A small image FSQ autoencoder, trained from scratch: trained on made-up waving flags, 97500 training examples.
Rows from block 3 of the encoder of a small image FSQ autoencoder, named by matrix and row number. Rows with one number within an expert belong to one neuron, the router's apart. Each number is 200 + 20 x the weight over its row's rms, rounded and kept within 0 to 999. All counts start at 0. After the name is the row's rms in percent of the matrix's.
Before each expert's rows are labels from the 100 images, of 14848, where the router gives the expert most weight on average: "colour at peak" is the nearest of a few named colours to the mean colour under the peak. Only what is clearly more common there than usual is listed. The data: made-up waving flags.
# router: slot weights (encoder.blocks.3.mlp.router.weight, 32x160, trained with AdamW), inputs 0-79
# up: expert up (encoder.blocks.3.mlp.up, 16x320x160), inputs 0-79
# down: expert down (encoder.blocks.3.mlp.down, 16x160x320, transposed), outputs 0-79

# expert 4
colour at peak: black
router.8,104,213,199,181,206,171,234,205,211,199,237,173,197,232,181,184,211,205,184,176,180,174,207,189,187,215,202,205,209,199,208,194,201,192,196,181,215,176,197,196,187,206,192,203,183,178,206,207,168,181,212,203,191,209,205,184,199,191,202,125,188,190,212,211,230,186,220,200,207,191,203,233,168,238,191,206,212,214,191,206,201
router.9,089,212,219,205,204,210,211,190,194,193,197,187,193,201,176,230,171,235,175,222,208,199,227,167,177,195,188,206,225,199,197,193,217,194,212,215,199,200,188,210,233,193,205,213,203,174,197,203,209,231,206,186,190,221,186,204,206,215,207,201,213,190,190,172,203,177,257,174,227,194,204,197,202,221,226,198,185,213,241,184,217
up.0,095,178,191,205,214,181,195,212,220,254,201,247,228,221,206,183,222,200,173,190,190,222,216,182,241,174,213,202,189,197,215,190,171,177,213,198,207,198,239,171,238,190,212,238,203,228,196,221,234,210,224,185,193,180,193,187,188,203,171,194,205,243,209,205,207,181,201,201,217,246,198,222,182,172,245,185,210,174,214,189,168
down.0,062,232,211,198,173,198,188,178,216,200,221,230,195,175,189,203,213,173,200,224,192,237,210,160,204,178,170,193,188,197,218,178,203,183,202,195,187,179,173,189,234,225,226,181,222,211,147,185,224,206,206,204,172,154,197,215,183,201,215,237,235,205,232,171,193,178,215,179,202,220,193,176,177,215,218,183,205,187,221,187,221
up.1,033,194,206,148,162,194,210,220,188,189,207,210,217,222,207,182,177,234,204,219,210,221,182,183,208,190,196,205,190,174,208,205,186,169,205,197,192,170,243,187,220,203,207,210,219,207,211,220,193,197,189,211,215,181,210,199,157,197,213,206,201,217,183,192,188,173,232,178,173,194,200,214,198,169,221,221,244,196,193,206,174
down.1,046,182,216,200,185,199,194,160,203,212,226,174,185,210,192,200,212,224,182,198,211,227,207,170,224,219,194,202,200,228,206,198,193,206,186,222,190,173,209,196,199,193,207,257,261,188,191,213,208,248,197,178,216,164,192,240,218,205,183,243,221,203,195,197,198,191,166,216,194,237,225,230,220,204,207,210,173,167,227,190,214
up.2,053,198,192,173,162,203,178,214,194,189,199,210,220,196,202,165,180,223,169,232,194,227,184,207,206,194,242,183,190,217,216,187,205,221,208,209,209,193,169,206,230,190,220,217,207,209,170,207,219,181,182,251,181,195,192,160,178,203,151,211,205,185,198,174,212,223,196,202,207,182,198,227,206,192,166,199,169,183,188,148,188
down.2,058,184,214,195,212,214,187,197,208,203,239,191,216,222,201,197,211,206,200,236,185,207,163,186,175,174,222,142,210,192,201,207,196,204,201,204,161,189,199,172,193,201,233,243,227,224,231,183,214,211,202,209,238,182,207,214,173,172,204,219,218,188,208,205,179,222,176,189,178,216,195,210,209,216,209,198,210,201,185,196,224
up.3,076,170,221,184,194,240,205,206,159,186,238,229,205,191,196,189,191,219,238,240,199,234,194,214,212,180,201,181,189,178,186,203,220,201,190,190,186,219,154,186,200,194,199,224,195,247,187,194,217,195,197,171,201,203,204,182,208,191,193,209,235,221,170,222,175,207,210,171,210,230,202,214,221,187,189,212,234,179,215,199,185
down.3,073,218,201,209,204,198,192,183,213,177,228,204,209,226,206,220,230,174,162,195,203,212,216,200,192,153,200,201,220,230,189,239,216,211,216,186,190,188,207,182,183,223,213,201,255,199,220,227,219,211,191,218,192,190,188,202,173,205,187,219,207,195,205,189,186,274,172,185,215,220,206,185,206,222,187,199,214,213,234,196,202
up.4,096,218,223,215,195,204,194,193,187,222,229,225,209,199,206,215,183,207,196,201,185,194,210,189,178,184,218,171,205,191,204,178,224,224,145,249,209,173,190,175,202,193,206,191,207,215,198,238,194,216,170,207,184,185,216,191,193,213,153,216,183,208,274,170,196,220,184,199,215,202,196,176,187,216,201,199,180,204,208,235,176
down.4,081,218,208,191,182,186,198,188,210,188,212,204,207,222,197,205,196,206,205,200,173,215,181,170,173,187,247,186,191,174,206,201,207,199,213,217,196,201,223,195,223,197,238,235,220,197,168,212,221,174,177,211,184,163,191,218,187,168,234,249,240,193,212,204,157,196,190,189,190,226,212,210,189,230,230,210,196,173,210,164,184

# expert 11
colour at peak: white
router.22,100,180,185,199,171,177,219,175,190,183,227,203,199,170,198,200,166,212,199,194,194,220,179,189,212,165,203,227,227,190,202,239,217,200,221,245,184,197,199,207,221,207,219,199,223,214,185,221,203,200,195,249,196,181,177,227,189,232,200,176,212,213,239,176,187,191,205,205,204,195,172,194,178,170,202,180,188,222,220,188,202
router.23,089,204,240,219,180,177,208,168,176,180,225,196,197,209,202,207,185,176,190,211,173,229,223,161,160,179,201,197,182,197,162,187,226,194,215,181,201,249,170,203,239,198,193,201,215,246,194,235,204,211,204,216,252,201,194,192,204,190,196,173,213,198,221,207,218,207,208,190,222,174,217,189,198,197,189,210,225,210,196,190,219
up.0,048,221,202,193,200,196,193,200,227,185,180,215,195,214,191,194,198,229,195,189,201,195,153,166,237,177,209,189,207,177,212,207,216,228,195,186,214,196,192,171,197,171,205,206,230,200,195,197,210,201,202,202,186,199,206,202,216,198,199,220,231,224,170,218,169,204,186,175,187,174,210,213,171,205,200,189,187,181,215,187,222
down.0,053,208,217,176,240,210,240,185,226,211,211,197,156,220,211,244,187,184,179,222,204,204,211,177,203,201,191,208,194,206,210,218,209,188,229,199,207,195,204,196,213,253,224,198,235,201,180,213,200,198,205,226,197,230,216,205,189,169,217,203,212,198,180,214,214,200,194,201,169,232,230,202,207,236,195,235,213,205,194,169,162
up.1,060,203,179,173,201,183,203,170,165,206,210,209,235,242,202,173,180,206,179,245,194,207,187,175,223,177,180,214,196,201,188,210,202,180,204,213,171,199,174,215,202,217,171,231,193,229,185,178,229,185,211,200,203,162,206,193,217,203,165,186,187,235,189,210,197,200,168,185,160,216,202,179,212,193,213,194,201,184,221,175,208
down.1,054,202,203,194,205,203,229,168,213,205,193,199,195,212,193,209,213,232,203,191,178,190,202,200,188,179,170,169,191,217,202,185,198,195,217,222,186,190,181,224,204,207,175,197,201,224,216,192,155,206,211,216,204,172,213,179,198,224,209,216,232,209,233,210,205,222,188,201,209,220,237,211,189,184,179,218,215,187,192,144,215
up.2,061,203,193,207,210,160,226,205,214,173,165,208,176,225,166,210,170,152,167,172,210,236,219,213,179,208,165,190,206,196,207,175,226,184,181,190,167,211,215,182,216,187,203,218,168,188,171,195,211,252,200,216,210,208,190,215,191,194,191,203,216,231,171,212,170,204,208,198,191,197,218,209,188,190,203,215,220,171,217,217,191
down.2,064,177,234,217,228,203,236,205,195,205,216,191,201,226,171,219,187,180,206,221,181,181,198,170,159,199,212,206,215,214,211,182,163,203,231,201,226,190,164,193,180,237,230,193,244,200,188,193,218,198,190,170,201,185,214,201,179,179,236,204,198,215,204,149,191,204,169,166,204,216,208,239,206,200,203,217,217,225,217,188,153
up.3,090,180,234,178,193,223,186,161,216,192,188,227,189,235,203,203,201,205,180,195,175,221,210,200,164,208,186,189,170,201,196,169,164,144,203,199,171,151,245,207,205,181,204,212,198,189,220,207,201,193,184,197,211,177,171,218,188,190,220,205,187,203,206,223,231,188,234,192,224,207,208,211,168,184,220,223,186,212,241,168,219
down.3,072,258,198,211,167,221,204,192,224,196,231,195,204,205,209,192,217,189,185,217,166,188,218,205,178,210,203,186,214,212,210,207,178,187,245,221,224,186,222,192,201,181,223,233,183,201,187,210,203,224,148,200,208,197,225,198,201,242,229,190,208,190,166,196,194,218,202,220,169,199,202,203,224,194,190,178,215,219,206,210,197
up.4,100,131,179,195,230,210,198,205,202,205,195,194,187,205,211,197,215,192,217,172,207,215,209,182,175,224,245,208,242,221,189,173,189,200,189,185,183,181,203,156,183,235,234,208,213,219,183,166,189,192,198,207,185,211,194,196,198,215,207,219,197,175,238,195,188,203,180,226,172,187,219,185,197,230,204,212,193,211,210,187,171
down.4,089,213,224,191,186,201,243,202,164,194,211,203,193,212,212,201,218,190,182,218,196,174,198,194,221,189,219,173,213,169,228,198,198,173,141,211,206,201,220,209,202,188,240,199,204,221,205,166,204,188,195,171,172,180,210,212,220,230,194,213,210,211,198,146,161,216,234,202,145,219,221,186,228,232,188,204,213,224,177,210,218

# expert 5
colour at peak: black
router.10,100,150,210,193,150,223,234,175,232,205,208,232,185,204,214,204,146,219,229,232,194,220,223,188,185,163,179,209,228,202,188,201,195,188,175,241,210,189,227,154,207,226,188,201,179,177,175,216,179,208,202,218,196,222,169,206,181,191,214,210,193,187,228,224,205,212,188,199,204,182,227,208,205,220,212,211,212,212,172,177,193
router.11,099,183,216,193,204,212,219,175,193,185,186,198,201,208,188,185,213,225,186,225,194,210,181,188,207,157,209,204,166,196,204,205,194,185,156,221,190,217,192,193,210,164,220,168,214,194,232,204,230,170,212,217,216,219,208,180,194,216,217,166,165,189,213,214,207,228,215,170,223,176,186,223,201,241,236,196,181,172,192,182,213
up.0,154,202,180,167,189,171,213,206,224,207,213,185,205,200,199,187,178,198,164,218,186,177,182,185,221,203,210,199,249,191,217,188,164,202,177,177,159,171,226,209,195,207,236,242,183,225,243,220,186,201,190,193,211,208,207,203,219,206,195,185,172,200,211,203,199,193,205,195,186,225,235,197,195,187,200,198,217,183,212,207,172
down.0,119,190,208,171,196,219,212,206,200,179,203,220,214,203,198,183,212,216,207,202,197,194,176,211,213,157,158,200,189,162,184,168,202,211,208,227,198,202,175,217,201,178,173,194,201,184,207,204,223,196,210,148,245,212,214,195,191,190,231,212,194,188,199,233,217,215,207,186,185,206,222,207,238,182,186,195,251,190,172,215,227
up.1,090,186,191,187,221,183,191,214,221,152,206,214,203,234,175,155,211,184,226,199,193,213,208,182,201,183,177,176,204,186,158,204,178,135,246,178,186,206,196,213,202,205,199,231,193,222,190,208,205,192,204,201,208,182,211,210,180,187,198,229,212,193,216,206,206,205,184,202,179,183,213,211,196,184,211,231,193,219,203,167,208
down.1,066,195,220,205,207,169,196,207,202,191,188,174,168,223,179,173,246,209,154,214,160,200,177,222,211,222,178,192,203,232,208,181,206,184,208,170,183,179,186,213,178,222,198,192,251,219,211,189,178,220,193,211,193,185,214,184,181,195,209,218,235,208,184,250,250,168,201,182,173,188,197,247,186,232,171,190,200,170,204,173,223
up.2,116,186,216,194,209,194,221,221,188,190,233,173,223,212,224,180,201,236,188,237,220,193,190,194,208,168,241,192,194,160,186,186,208,194,207,205,185,243,186,186,190,243,223,216,231,218,195,188,163,182,199,232,220,233,181,201,223,195,175,207,214,237,184,194,192,200,208,174,158,198,188,213,199,176,169,189,210,188,226,187,179
down.2,110,218,220,235,193,243,216,192,193,194,204,191,210,198,219,206,232,202,205,245,194,247,195,209,210,171,217,193,190,200,216,193,171,179,201,184,190,186,169,188,207,221,227,213,189,214,244,214,216,223,196,191,191,194,185,223,218,225,208,188,200,214,168,192,211,194,186,197,212,217,216,188,236,208,202,208,191,213,190,207,217
up.3,102,171,197,163,186,211,227,211,225,202,258,208,220,228,176,195,171,222,225,200,161,198,214,185,194,185,229,195,179,178,214,204,211,201,189,195,165,167,202,207,209,210,240,235,223,204,219,202,219,202,154,198,196,188,198,189,190,206,188,226,228,231,181,197,204,212,203,183,180,220,208,205,221,186,202,208,211,177,222,165,177
down.3,118,230,225,221,163,193,199,205,216,224,205,191,192,171,182,223,180,212,173,212,196,186,201,183,177,220,206,210,221,174,199,200,199,192,169,216,208,162,187,188,241,201,189,202,194,202,203,216,198,218,169,180,192,211,181,203,199,221,221,204,214,183,222,183,187,209,201,207,205,225,172,217,191,231,163,218,207,222,215,206,196
up.4,092,156,167,201,187,215,227,198,232,223,232,222,228,227,179,209,203,200,205,238,186,196,179,203,220,190,221,201,176,193,172,170,190,208,203,235,203,184,214,215,210,199,197,227,236,209,210,188,225,171,187,205,232,189,167,187,195,192,168,207,210,219,209,216,220,193,212,175,191,203,214,211,233,187,170,227,199,199,232,188,180
down.4,070,205,198,233,175,230,230,204,200,203,238,166,222,192,202,205,185,202,191,196,182,213,216,215,204,233,198,207,192,198,207,221,212,221,204,235,188,204,186,228,183,183,187,228,198,209,195,197,210,213,189,227,214,186,208,212,243,171,214,185,209,200,251,202,222,175,177,193,227,200,183,214,206,199,227,220,207,199,203,131,180